python train.py --image_size=32 --horizontal_flip=false --targets=["count"] --hidden_act="swiglu" --mlp_ratio=2.67 --patch_size=[2, 2] --learning_rate=0.00099 --eps=1e-08 --cautious_weight_decay=true --batch_size=256 --lr_schedule="linear" --warmup_steps=320 --adamw_weight_decay_other_params=0.01
Rows from block 3 of a small image classifier, named by matrix and row number. Rows with one number belong to one channel. Each number is 50 + 15 x the weight over its row's rms, rounded and kept within 0 to 99. All counts start at 0. After the name is the row's rms in percent of the matrix's.
After each channel's rows are labels from the 100 images, of 14848, where the channel reaches its highest value: "responds to" is what is common among them. Only what is clearly more common there than usual is listed. The data: scattered letters and digits in many colours. In brackets: how many of the 100.
# convs0: expand pointwise conv (model.blocks.3.convs.0.weight, 768x192x1x1), inputs 0-95
# convs1: depthwise 3x3 conv (model.blocks.3.convs.1.weight, 768x1x3x3, trained with AdamW), a 3x3 kernel
# convs2: project pointwise conv (model.blocks.3.convs.2.weight, 192x768x1x1, transposed), outputs 0-95

convs0.561 086:81 41 38 49 51 78 60 41 22 23 49 60 53 32 60 66 22 57 74 54 65 75 71 58 37 54 27 61 57 20 36 70 53 76 18 51 46 55 63 54 84 36 25 58 59 56 39 63 58 65 50 41 54 71 50 78 55 40 53 54 55 41 49 64 44 56 26 37 51 54 53 75 58 42 40 41 66 52 72 53 77 43 42 38 51 53 50 13 59 19 15 45 20 46 57 26
convs1.561 125:45 22 30 34 48 31 52 38 57
convs2.561 092:12 39 40 39 50 54 41 46 47 28 80 75 53 33 41 56 43 47 64 53 36 47 52 23 61 33 54 56 51 53 48 84 45 57 56 33 25 55 46 52 56 63 47 30 36 54 37 67 76 77 56 59 08 57 51 20 31 70 47 48 58 44 71 62 35 39 47 41 52 69 44 75 65 48 43 54 71 73 64 53 53 46 51 59 23 37 28 71 66 33 18 27 50 98 58 51
responds to: purple (47); brown (43)

convs0.89 108:53 63 35 38 40 57 32 85 43 40 27 40 65 44 55 44 63 46 52 43 45 93 44 85 42 53 55 24 39 41 62 53 48 45 69 66 62 26 56 47 71 63 51 45 50 51 44 64 43 36 53 43 49 52 54 48 61 30 44 61 55 24 54 54 31 42 62 53 39 39 45 65 27 49 27 53 46 62 42 50 53 54 11 60 47 73 77 57 62 47 73 31 23 65 75 38
convs1.89 098:64 45 43 19 50 33 48 27 54
convs2.89 097:60 59 44 26 49 43 54 41 76 63 68 50 65 34 44 32 68 69 60 50 41 36 35 50 36 54 54 33 48 36 38 46 50 44 35 12 66 28 40 64 38 27 49 60 64 53 59 62 47 65 70 42 53 48 58 60 42 58 43 28 46 45 60 38 27 34 47 57 59 41 25 57 69 41 50 63 74 27 56 40 63 65 33 58 43 31 39 88 48 49 33 52 43 40 81 57
responds to: white (47)

convs0.320 116:60 62 63 51 33 73 40 60 52 59 60 49 29 58 63 53 43 62 39 41 83 37 45 73 31 50 60 69 58 46 50 70 60 59 57 27 45 53 45 27 14 57 29 59 39 17 56 60 48 48 50 62 37 46 67 46 57 38 59 59 44 71 46 98 37 39 63 58 54 62 45 51 34 51 54 37 16 51 45 71 57 26 47 31 66 74 49 62 35 58 63 00 66 56 73 53
convs1.320 093:42 65 62 34 69 69 31 43 63
convs2.320 112:33 31 55 68 52 56 53 47 31 28 37 65 41 56 61 51 51 51 72 22 32 46 69 56 58 65 16 69 41 58 67 46 47 41 74 28 28 76 71 29 50 49 34 50 51 53 42 63 65 38 67 44 57 57 47 41 73 28 40 57 60 32 57 79 64 61 45 31 44 46 49 68 39 24 51 42 54 38 33 65 25 63 61 32 57 66 23 72 59 48 25 58 45 37 38 56
responds to: purple (41); the character M (34); the character W (26)

convs0.367 093:49 73 64 82 50 58 53 17 31 81 56 60 76 57 60 69 45 51 53 42 59 58 38 41 35 38 73 49 50 36 43 41 57 42 51 63 16 38 87 69 60 45 57 39 62 50 39 25 54 54 64 48 59 26 37 86 58 34 60 52 28 29 34 49 19 71 94 39 49 62 74 45 54 60 55 52 47 37 57 47 70 40 67 52 31 42 58 43 51 65 75 43 38 62 69 18
convs1.367 100:63 35 56 45 24 27 64 50 63
convs2.367 104:91 65 29 55 48 71 40 45 39 59 65 58 51 25 45 47 69 46 49 51 62 46 39 50 59 61 50 66 34 52 55 42 21 71 19 27 43 47 60 46 70 44 60 73 50 57 34 43 63 53 49 61 42 19 46 42 64 62 72 41 77 61 52 61 42 63 43 44 44 64 47 42 53 42 36 44 44 60 28 47 67 84 52 49 28 61 44 49 53 54 33 42 57 35 50 35
responds to: count: six (65); the character A (25)

convs0.185 104:44 22 58 42 65 78 66 68 32 58 40 74 48 38 64 44 43 61 15 44 66 24 60 58 54 50 79 43 48 67 42 35 33 42 75 31 50 48 37 52 50 55 39 39 44 38 44 49 43 23 73 53 34 84 69 76 69 43 40 41 67 48 41 40 73 62 45 61 73 49 77 53 43 61 55 36 49 29 41 56 59 61 49 56 43 49 62 58 42 41 34 57 28 43 25 35
convs1.185 093:73 40 46 49 61 33 72 68 63
convs2.185 104:51 51 32 56 38 49 75 62 09 67 45 62 44 52 55 56 78 49 57 52 41 37 61 29 18 29 63 47 42 61 70 45 59 26 55 49 20 58 81 44 47 51 57 40 72 33 51 43 57 54 38 59 46 58 77 52 46 24 11 40 54 71 42 28 46 45 37 46 56 47 59 61 38 83 50 52 92 60 32 57 54 59 50 52 27 66 32 46 48 56 78 54 66 34 77 43
responds to: the character M (35)

convs0.393 087:50 36 38 51 49 52 23 55 56 54 52 43 42 33 44 64 47 34 75 73 41 67 85 40 33 76 23 52 48 57 57 80 60 76 55 30 62 66 48 44 42 56 57 40 51 54 51 53 53 51 33 54 39 54 34 47 58 58 17 59 59 50 40 46 65 32 63 41 64 82 64 44 36 65 52 66 44 43 42 47 61 45 62 54 46 49 61 50 55 50 54 66 11 56 70 36
convs1.393 102:39 43 24 18 43 42 44 47 47
convs2.393 079:53 56 30 71 33 43 45 64 55 78 29 54 41 20 58 53 29 54 51 29 38 31 60 42 50 48 75 57 41 51 48 47 31 66 78 73 57 36 51 60 53 73 33 42 68 53 48 47 73 27 64 66 38 58 37 46 66 41 48 52 23 68 50 40 75 52 44 66 62 51 71 80 48 50 53 53 64 50 50 49 41 46 53 71 33 53 68 59 36 52 34 35 52 46 51 46
responds to: white (40)

convs0.735 094:52 78 54 49 43 44 48 54 58 46 40 18 41 28 51 62 51 46 44 59 61 48 32 43 61 55 37 61 38 40 67 50 89 44 70 50 70 53 58 70 33 60 35 50 74 58 38 51 27 58 45 56 60 60 33 02 70 72 45 69 54 44 40 54 28 46 62 54 54 84 44 53 22 55 88 39 43 73 44 57 49 37 54 67 63 56 50 59 56 81 75 54 49 89 69 53
convs1.735 104:32 58 36 37 54 40 45 66 21
convs2.735 098:61 48 60 68 42 46 49 26 49 49 54 78 60 39 44 62 53 40 61 32 78 39 81 38 35 35 28 63 59 45 49 46 51 23 78 56 41 61 37 45 67 45 58 09 71 71 30 92 63 42 34 38 71 66 45 57 87 60 50 84 60 30 52 63 46 61 81 48 35 72 61 43 69 52 50 60 47 41 36 27 50 47 46 60 18 29 61 67 56 51 22 49 30 50 22 40
responds to: black (64); blue (53); brown (51); purple (46)

convs0.642 086:73 49 60 86 75 74 34 78 68 42 47 72 54 59 50 50 43 60 28 43 62 48 64 53 52 50 32 48 38 35 47 30 47 14 64 59 41 61 64 61 58 80 70 59 47 60 30 73 49 52 51 63 57 42 63 43 49 28 60 73 55 35 27 58 57 41 54 39 17 62 40 54 59 57 58 17 51 44 41 81 45 40 77 25 27 39 58 74 36 30 60 72 44 62 46 58
convs1.642 092:68 63 69 57 41 61 79 58 52
convs2.642 099:81 38 36 47 53 53 34 48 38 35 41 58 53 62 38 57 54 41 55 23 47 33 49 36 44 47 54 41 48 51 35 38 41 42 31 55 56 24 60 46 48 51 68 34 48 41 56 42 50 33 63 49 48 52 51 44 36 45 60 49 55 41 34 74 49 57 57 34 54 44 54 61 39 76 62 71 65 39 49 42 32 53 53 81 47 63 34 73 26 43 49 44 51 44 68 42
responds to: count: six (40); the character W (31); the character M (28)

convs0.450 097:43 37 40 57 50 59 70 18 43 56 51 41 59 44 37 49 45 50 82 78 82 62 45 58 80 41 26 61 49 61 66 50 38 23 44 76 22 21 57 64 49 83 59 47 71 53 47 60 47 61 50 76 44 77 53 62 51 50 62 55 77 61 43 31 61 32 47 18 49 26 47 60 61 53 63 47 34 42 39 60 66 16 41 59 55 31 62 85 31 29 57 58 49 45 73 24
convs1.450 105:43 29 22 56 26 45 46 48 40
convs2.450 084:34 56 60 25 53 61 32 66 64 24 88 68 31 53 47 40 19 65 58 54 47 38 32 30 52 37 44 40 49 41 71 88 44 46 61 19 37 69 57 67 55 32 61 53 50 54 50 48 59 64 68 43 24 21 53 37 45 50 83 42 73 34 48 67 56 42 53 28 45 52 55 76 33 72 66 62 48 20 71 42 58 61 36 37 40 67 54 39 26 65 73 57 55 45 61 59
responds to: white (81); pink (44); yellow (41)

convs0.329 102:44 63 75 67 67 47 29 67 60 60 28 61 58 53 25 43 42 25 51 52 40 32 59 62 31 53 57 78 46 48 60 80 22 54 46 28 62 56 57 60 49 68 56 57 57 37 68 28 40 50 49 68 41 49 68 56 63 31 43 42 58 40 43 38 62 62 42 49 30 47 32 39 63 78 47 52 38 52 54 90 53 54 68 20 65 44 62 47 41 48 40 30 43 64 48 49
convs1.329 117:53 56 22 57 69 62 75 49 49
convs2.329 107:33 43 40 19 40 47 38 71 37 45 92 50 25 33 56 48 64 51 63 59 47 47 45 41 30 21 36 61 54 49 49 42 54 48 50 59 48 34 49 61 47 71 57 41 63 58 57 66 66 26 86 92 25 50 59 54 56 37 50 60 50 52 45 44 18 36 61 41 45 56 72 47 34 03 70 66 75 56 64 43 48 36 50 72 70 59 63 52 80 31 50 50 32 46 54 39
responds to: green (67)

convs0.182 101:35 88 77 79 59 52 35 62 67 58 62 42 53 32 55 66 23 41 44 29 39 82 04 57 48 29 61 54 60 51 33 34 61 51 39 52 79 32 49 48 48 71 34 55 48 60 41 43 59 46 83 43 51 51 45 28 68 56 54 57 07 57 64 64 58 35 24 45 69 62 33 31 40 63 38 44 50 65 42 51 36 62 32 29 52 47 16 38 53 57 68 41 50 50 37 47
convs1.182 083:76 31 51 30 68 37 58 57 55
convs2.182 093:52 20 33 36 33 57 35 33 57 89 66 24 47 42 30 45 75 89 40 50 70 71 37 46 20 23 62 53 65 50 53 54 50 36 25 49 50 58 60 62 46 40 38 64 74 31 60 46 50 44 63 40 36 37 51 40 62 43 49 44 65 28 53 52 33 49 56 41 54 44 43 53 58 62 40 53 62 61 63 54 55 47 63 12 67 37 52 43 39 48 46 56 41 63 68 44
responds to: green (64); count: six (46); white (40); the character C (26)

convs0.432 108:63 63 59 32 34 70 59 42 29 41 50 39 36 46 51 52 62 49 51 61 37 73 58 38 72 44 44 54 65 67 62 69 64 60 62 38 41 79 57 74 50 36 59 63 56 36 62 53 60 69 71 53 67 56 48 54 74 52 88 45 76 35 59 26 48 35 59 32 28 57 49 39 46 49 72 45 52 57 57 68 48 46 46 76 62 42 64 75 69 52 55 68 89 36 53 49
convs1.432 109:46 52 56 26 40 40 37 41 19
convs2.432 091:62 52 56 01 62 42 28 71 56 57 98 54 50 44 37 46 37 45 51 63 37 36 29 47 40 56 32 53 36 22 54 27 45 54 55 51 57 38 53 63 38 59 68 66 35 32 43 39 27 59 55 56 67 11 53 41 56 37 41 60 29 32 50 67 44 41 56 44 54 35 49 39 61 67 44 50 40 48 27 31 51 56 46 46 81 41 50 52 51 52 67 42 30 57 41 58
responds to: black (59); count: six (50); blue (49); brown (43)

convs0.293 088:61 45 48 49 79 30 50 68 66 32 54 39 56 35 54 30 31 55 52 29 76 74 45 45 52 51 51 43 69 42 18 19 44 42 56 33 25 59 38 54 51 34 31 37 68 67 42 56 53 47 77 53 43 61 49 56 68 64 63 31 43 67 41 54 56 64 58 88 68 61 78 51 50 33 66 66 43 73 65 39 58 29 50 48 45 40 37 54 74 31 59 59 67 46 51 60
convs1.293 119:54 35 43 38 20 41 39 50 28
convs2.293 097:58 18 43 22 73 53 47 49 42 58 48 54 37 36 83 42 28 52 72 52 32 42 60 51 62 30 30 68 68 46 16 64 77 39 81 29 52 47 31 44 54 53 60 54 57 45 41 37 54 37 55 44 39 72 39 59 23 68 60 45 65 42 68 44 56 86 57 55 69 32 48 34 55 53 27 55 59 57 57 47 51 61 50 63 43 49 67 50 70 69 37 53 58 68 30 33
responds to: black (43)

convs0.460 103:83 74 60 59 40 40 62 12 56 70 58 49 45 54 34 50 38 38 36 38 44 62 45 60 52 63 39 42 40 44 62 62 27 53 59 38 57 54 43 64 40 51 45 56 38 43 49 54 20 59 31 45 49 45 47 63 70 43 46 53 84 56 43 63 41 61 58 55 96 31 54 29 47 68 29 52 43 39 49 55 53 47 25 29 58 49 60 67 61 62 26 38 56 76 53 34
convs1.460 112:33 47 37 43 22 61 51 41 28
convs2.460 106:43 43 48 52 69 76 57 67 63 71 43 53 54 47 50 44 40 67 42 51 55 49 76 71 43 59 48 64 64 36 44 24 53 26 68 39 51 19 75 36 78 39 59 40 47 50 64 55 47 48 49 67 38 81 36 72 57 60 37 52 28 44 53 42 72 55 50 47 67 44 62 47 49 54 45 73 48 58 35 24 54 26 43 67 27 54 44 61 53 72 55 51 37 63 35 80
responds to: purple (50); brown (48); blue (48); black (43)

convs0.721 112:46 52 70 40 86 44 42 60 77 58 36 51 38 54 47 24 59 47 44 23 32 46 42 43 61 40 62 79 42 64 43 55 44 62 47 51 52 49 52 55 41 81 23 48 17 45 38 71 49 61 41 60 46 43 67 25 59 43 17 32 30 59 12 46 50 35 58 42 54 29 53 64 09 60 53 52 50 64 48 58 56 46 66 65 31 24 59 42 24 42 37 30 37 55 57 52
convs1.721 106:60 64 70 63 61 55 26 40 32
convs2.721 098:36 56 28 59 42 44 31 30 52 44 26 84 45 37 48 34 51 35 71 45 49 37 55 36 50 61 42 56 39 59 48 50 07 38 79 25 45 38 38 63 50 40 66 68 50 47 31 76 33 38 39 51 36 45 52 42 56 50 37 49 56 50 44 58 58 23 33 61 60 57 61 35 44 80 55 59 30 63 69 38 50 42 52 22 35 47 36 43 72 58 30 30 47 20 44 77
responds to: black (47)

convs0.390 093:76 81 56 54 16 49 41 44 45 61 81 51 73 23 46 42 50 45 96 56 61 29 40 32 43 40 37 49 45 34 46 78 46 62 56 33 40 83 41 53 73 54 43 40 56 44 74 31 39 52 30 49 34 58 45 38 36 75 47 57 67 35 50 54 51 45 62 66 68 43 18 38 30 45 62 60 37 23 48 44 68 55 60 54 81 56 39 34 56 50 48 41 29 54 53 43
convs1.390 099:63 43 34 74 57 41 67 69 64
convs2.390 084:56 49 62 28 47 52 24 40 39 25 30 57 57 25 16 64 48 58 53 45 33 42 49 45 49 68 50 58 46 48 55 55 40 43 47 53 65 45 50 53 20 41 41 88 30 73 28 62 46 59 68 30 78 45 49 36 56 55 42 54 70 25 62 67 43 31 47 54 39 37 43 40 69 66 41 33 60 54 67 54 33 47 52 53 63 54 51 63 27 20 35 36 14 58 53 51
responds to: the character M (29); largest: M (25)

convs0.704 106:32 37 66 47 57 46 41 34 70 68 45 45 46 37 37 53 58 49 39 41 40 45 57 62 51 50 57 56 61 57 61 67 28 47 83 36 72 46 09 52 38 91 31 61 30 36 77 32 17 32 58 48 54 43 52 39 72 31 41 19 68 31 29 55 72 53 41 53 72 52 23 14 18 56 43 65 18 36 61 48 55 62 59 37 47 32 57 65 64 70 51 61 46 53 52 53
convs1.704 110:73 42 38 65 44 23 57 50 66
convs2.704 103:32 46 44 64 61 53 55 31 40 48 45 66 58 52 62 57 58 66 44 48 51 57 48 81 82 36 23 62 48 30 52 24 38 78 35 48 62 73 57 18 62 46 37 68 36 69 48 67 46 54 56 51 46 88 46 57 32 61 38 42 33 53 57 43 57 37 49 67 52 54 22 40 43 42 45 48 67 52 65 56 54 45 82 49 62 50 49 49 00 21 46 75 84 49 63 50
responds to: black (43)

convs0.330 096:66 53 44 75 28 62 48 45 27 44 48 51 60 43 50 28 69 60 69 72 48 16 44 75 36 70 54 80 48 07 45 65 56 42 45 29 48 63 51 53 57 37 53 42 35 59 60 58 59 45 52 32 37 59 31 17 67 42 39 63 71 64 30 59 77 51 60 64 66 75 81 59 53 55 94 39 54 35 69 58 67 39 66 52 50 59 61 68 63 51 37 58 80 36 55 64
convs1.330 086:60 43 73 56 74 53 66 52 71
convs2.330 109:50 40 44 42 63 43 62 61 53 48 53 44 34 77 43 63 37 56 54 57 66 33 64 35 38 73 53 75 73 53 42 72 52 42 51 22 75 45 35 72 62 46 48 56 32 50 50 23 43 35 43 65 42 47 46 52 40 23 43 18 48 34 54 65 28 61 74 45 44 50 33 45 62 59 49 60 47 58 72 45 51 68 38 70 38 51 43 50 39 46 30 64 56 62 45 40
responds to: count: six (51); purple (46); black (40)

convs0.342 083:58 31 46 52 74 86 39 63 46 27 42 68 42 56 30 58 17 55 36 83 35 60 40 81 74 40 45 93 50 53 27 74 48 58 44 57 43 52 51 74 15 29 37 68 46 49 35 82 63 60 35 33 61 46 47 48 45 61 49 62 62 36 39 25 40 45 53 32 55 63 70 44 54 81 67 54 28 38 36 67 38 57 22 73 35 48 35 69 76 69 61 35 27 47 60 63
convs1.342 098:50 58 61 51 61 63 62 67 83
convs2.342 079:51 68 54 66 55 58 50 59 65 38 70 57 43 51 55 41 67 44 40 55 45 30 28 68 58 61 70 41 55 42 48 52 40 71 56 50 60 35 51 49 56 45 45 59 56 41 60 50 37 46 53 53 28 19 65 43 48 70 51 75 48 27 59 57 74 49 75 60 40 64 71 38 61 52 41 32 45 33 45 45 40 69 57 52 50 44 41 39 40 42 49 37 41 56 55 55
responds to: yellow (60); pink (59); white (54); orange (52)

convs0.461 078:69 40 39 54 56 37 37 35 43 80 39 72 51 53 31 39 69 46 51 43 27 33 38 52 42 43 14 45 50 49 63 51 49 62 68 55 35 34 53 79 31 64 63 64 42 25 64 50 45 52 53 30 46 44 61 73 49 69 48 34 44 55 41 54 66 62 57 46 20 53 60 46 69 25 70 25 56 01 44 40 55 28 63 72 57 51 67 43 52 70 26 71 30 63 52 55
convs1.461 098:43 47 37 52 33 30 40 45 19
convs2.461 075:32 45 36 56 48 52 53 48 61 79 41 39 57 82 44 58 63 35 39 45 32 43 40 54 41 42 55 41 47 64 49 46 43 10 30 53 51 34 39 42 48 60 37 26 33 63 47 75 34 40 29 60 47 36 49 50 74 51 34 34 64 70 63 41 46 72 49 47 43 60 61 67 61 67 46 56 55 54 25 52 50 46 48 32 45 49 37 48 63 28 57 59 60 62 56 51
responds to: purple (40)

convs0.709 081:64 44 68 40 54 39 52 43 31 79 49 27 43 64 40 60 54 80 36 67 47 47 62 44 61 72 54 59 52 82 18 77 36 52 45 47 47 57 58 35 52 37 82 26 52 56 67 32 54 46 57 59 44 36 55 35 76 52 47 61 54 42 40 60 53 80 63 39 60 65 76 72 52 46 66 73 65 73 47 56 64 38 63 41 62 48 49 32 44 33 38 60 50 36 23 55
convs1.709 103:59 50 41 64 67 52 75 75 59
convs2.709 083:47 57 43 46 62 47 45 52 49 42 61 25 40 31 35 36 62 28 51 58 48 55 50 43 75 71 91 18 28 41 41 79 72 46 46 20 34 49 45 52 28 28 58 75 35 54 57 41 41 48 66 60 59 54 54 42 30 54 41 53 19 69 67 30 37 46 36 48 43 45 33 53 55 61 50 49 56 68 43 65 49 49 59 70 64 76 57 57 48 35 24 36 44 38 37 41
responds to: purple (53)

convs0.458 114:50 35 48 45 38 52 22 59 37 41 47 40 65 53 46 95 60 30 43 56 63 45 55 31 53 46 47 54 48 41 55 62 47 56 70 31 61 37 35 44 36 30 40 34 44 37 64 33 42 69 32 32 55 73 34 81 52 40 43 59 49 70 57 58 64 45 74 55 55 25 53 46 39 47 38 76 36 42 71 12 29 32 62 37 46 35 35 43 39 52 61 66 49 35 50 47
convs1.458 088:64 44 52 44 24 32 24 52 42
convs2.458 103:45 51 62 71 59 64 44 50 55 63 54 12 46 56 62 37 50 36 31 29 68 38 27 38 58 49 57 49 42 58 76 51 49 67 65 74 45 85 43 53 59 95 48 51 27 42 66 47 55 42 45 53 34 58 30 65 52 79 51 51 52 46 52 37 57 40 45 72 51 40 58 36 44 42 18 38 48 42 63 22 37 60 65 71 58 44 55 48 50 49 51 73 34 74 48 34
responds to: yellow (40)

convs0.66 109:58 62 37 41 30 19 51 39 37 35 47 39 60 68 62 60 64 48 52 56 52 43 36 78 66 52 55 62 57 41 57 59 38 64 31 64 64 61 58 35 71 28 58 00 33 59 39 53 62 40 61 61 30 50 57 62 39 52 63 45 68 19 38 36 56 42 50 46 42 46 51 93 35 71 60 22 55 34 52 68 84 49 41 53 53 47 42 65 51 48 58 17 72 26 57 46
convs1.66 100:59 60 73 56 64 60 44 35 22
convs2.66 101:34 52 58 49 42 52 47 51 41 61 69 66 39 59 31 59 47 41 29 73 34 65 57 37 52 52 35 20 28 54 43 57 50 69 31 48 38 63 55 64 63 45 43 61 87 38 37 53 61 43 70 45 53 58 38 45 47 47 48 32 39 67 55 63 42 51 58 52 41 32 42 79 59 64 39 52 66 35 25 28 23 42 76 48 34 78 45 31 41 45 76 63 66 62 54 79
responds to: purple (47); blue (45); the character M (32)

convs0.522 107:36 63 59 30 51 66 69 73 62 45 54 42 49 24 37 63 52 69 42 45 58 35 36 47 73 57 47 56 46 29 62 29 36 43 73 49 54 59 50 41 85 30 45 65 74 73 72 53 40 68 57 81 54 58 60 63 62 14 30 00 67 66 59 55 51 56 71 57 41 57 50 56 43 62 66 50 65 74 66 27 45 45 21 69 43 22 33 34 30 66 39 79 34 32 35 46
convs1.522 096:24 30 38 37 46 45 43 33 66
convs2.522 096:52 63 71 67 57 70 48 56 36 74 26 58 33 36 48 43 53 55 35 62 43 64 59 39 44 51 55 74 49 55 60 31 61 58 64 53 84 69 77 63 56 45 49 57 58 49 66 41 64 50 36 53 53 39 30 85 63 64 53 62 60 70 47 36 41 50 62 57 22 51 72 10 50 32 64 34 69 28 59 50 48 53 43 73 49 69 50 51 75 67 72 39 36 63 43 39
responds to: white (47); yellow (42)

convs0.667 096:79 32 35 53 61 60 41 67 55 46 43 23 33 57 69 33 43 44 58 48 50 32 67 52 54 48 52 18 27 37 45 55 25 60 36 51 46 65 48 74 33 41 65 38 47 66 48 57 69 48 12 45 45 45 30 61 32 37 70 41 55 44 28 49 41 65 45 33 34 38 61 52 58 53 53 65 41 47 51 34 54 29 32 61 52 65 39 65 70 51 26 29 39 25 60 49
convs1.667 100:33 35 49 44 53 13 47 43 55
convs2.667 083:56 52 59 47 39 54 64 50 75 74 54 40 41 66 71 53 24 71 49 32 49 53 28 23 46 53 68 44 52 66 44 58 69 54 38 35 62 47 28 41 34 33 60 79 66 65 33 26 34 64 62 45 64 49 66 23 44 55 64 48 68 52 31 42 45 57 58 48 47 12 48 79 30 65 54 56 35 60 56 45 96 43 62 46 57 34 49 52 50 49 44 67 57 62 16 26
responds to: purple (62)

convs0.626 118:55 69 74 47 49 30 37 58 79 58 58 54 29 41 48 45 53 36 74 31 52 76 45 34 50 51 34 52 26 29 55 51 58 18 41 51 25 48 58 58 34 31 87 56 84 40 41 45 38 46 12 33 30 35 68 33 37 52 41 57 55 50 43 48 24 69 69 58 22 56 37 71 52 39 36 43 41 49 53 58 25 42 55 39 66 58 22 57 65 46 29 39 93 52 58 59
convs1.626 117:67 51 38 78 70 42 60 61 62
convs2.626 113:37 25 53 54 44 55 38 57 55 53 38 79 26 53 53 57 40 74 49 71 43 40 51 68 69 55 53 67 55 60 51 75 53 41 55 63 75 59 43 72 59 39 53 45 46 52 10 46 66 52 55 46 45 54 53 61 67 44 26 23 48 36 38 49 87 51 54 42 71 44 56 60 58 34 36 64 54 46 34 52 57 71 49 33 46 56 29 64 57 48 55 45 71 61 44 67
responds to: black (62); blue (56); purple (43); brown (41)

convs0.166 093:44 43 49 66 58 61 36 67 50 37 65 50 49 20 37 38 40 60 42 31 42 41 45 48 58 60 61 58 47 41 31 34 53 70 49 29 57 61 69 43 50 57 59 69 34 39 46 82 48 53 20 28 46 55 63 22 32 51 52 63 90 33 58 83 47 35 89 63 35 33 13 34 35 54 69 45 45 52 33 28 54 45 60 59 30 32 68 78 08 64 36 42 32 31 51 56
convs1.166 102:61 71 49 67 81 61 46 60 50
convs2.166 087:30 69 38 58 46 33 57 56 55 65 38 45 40 41 53 61 70 59 67 36 53 47 58 57 50 55 64 59 47 53 54 51 62 46 53 35 47 32 33 63 44 62 33 57 75 49 53 45 49 56 37 53 33 47 65 33 34 44 56 34 03 70 40 51 47 49 29 43 59 63 51 80 51 52 47 49 75 72 37 65 35 83 50 55 60 22 53 40 68 74 10 48 26 53 77 65
responds to: green (64)

convs0.321 085:53 55 37 72 49 45 39 56 62 73 60 45 53 72 53 57 52 53 69 52 63 41 61 45 40 71 35 64 36 69 37 57 44 54 61 72 57 72 30 43 67 60 56 41 39 16 53 36 54 35 46 63 66 43 62 35 51 52 75 45 55 16 81 53 27 61 61 37 42 53 38 65 25 66 50 33 63 42 47 44 72 80 58 52 76 46 66 14 45 41 68 59 61 17 45 39
convs1.321 091:58 60 43 65 60 53 74 64 76
convs2.321 084:71 45 44 39 74 66 42 49 34 38 50 63 49 51 60 48 62 45 61 35 43 47 54 32 33 28 36 77 82 27 62 57 28 56 49 29 30 38 60 49 66 49 45 47 63 51 59 77 51 23 45 32 32 43 71 58 55 42 30 16 42 41 82 22 32 45 40 70 46 84 67 48 50 42 31 40 46 43 61 87 54 45 44 52 27 36 48 44 47 54 37 18 51 20 52 37
responds to: black (63); brown (52); blue (52); purple (48)

convs0.405 110:55 46 14 39 37 56 44 21 50 39 61 43 40 57 20 53 42 84 51 44 60 62 42 38 38 53 56 39 56 28 39 60 49 77 56 33 47 68 58 73 34 66 19 63 67 53 39 52 64 56 65 39 53 11 82 55 45 48 55 55 55 57 63 76 61 32 64 22 62 61 23 41 57 38 42 60 62 62 46 39 89 55 35 71 39 37 39 33 65 55 49 41 38 28 63 45
convs1.405 096:80 49 55 66 50 44 47 35 75
convs2.405 098:77 41 56 58 32 54 68 24 52 25 42 55 46 54 63 63 14 32 67 51 36 33 25 41 42 48 27 40 55 46 63 57 48 38 59 69 60 55 46 29 46 31 47 56 41 45 34 36 47 31 64 34 52 48 65 31 51 65 57 13 37 33 66 44 50 42 52 50 51 66 45 36 65 48 47 50 26 36 60 67 81 47 38 33 66 48 69 76 41 72 28 44 62 76 48 55
responds to: green (64); pink (42); count: six (37)

convs0.39 098:48 80 76 54 34 74 53 59 19 42 60 65 49 85 68 58 29 42 27 46 71 54 48 26 68 47 55 64 35 24 53 43 44 31 59 50 45 47 47 36 42 51 68 45 45 46 52 66 35 31 60 49 59 62 55 77 41 38 54 75 62 59 34 45 63 16 59 55 36 85 51 23 62 63 52 05 43 68 29 38 44 49 43 41 53 44 57 72 42 37 53 53 64 63 57 50
convs1.39 099:69 53 63 44 74 65 59 52 73
convs2.39 111:65 36 35 52 46 47 47 59 48 42 09 44 31 63 56 41 37 40 67 52 55 50 60 58 56 51 38 59 43 48 46 37 45 34 51 69 89 60 67 36 34 58 51 48 61 49 48 12 47 38 51 48 54 42 66 44 71 46 47 24 34 28 66 49 70 85 43 50 54 40 49 26 42 40 45 78 54 58 16 45 76 86 53 13 56 70 52 63 56 45 60 55 65 75 36 54
responds to: the character M (34); the character W (30); largest: M (27)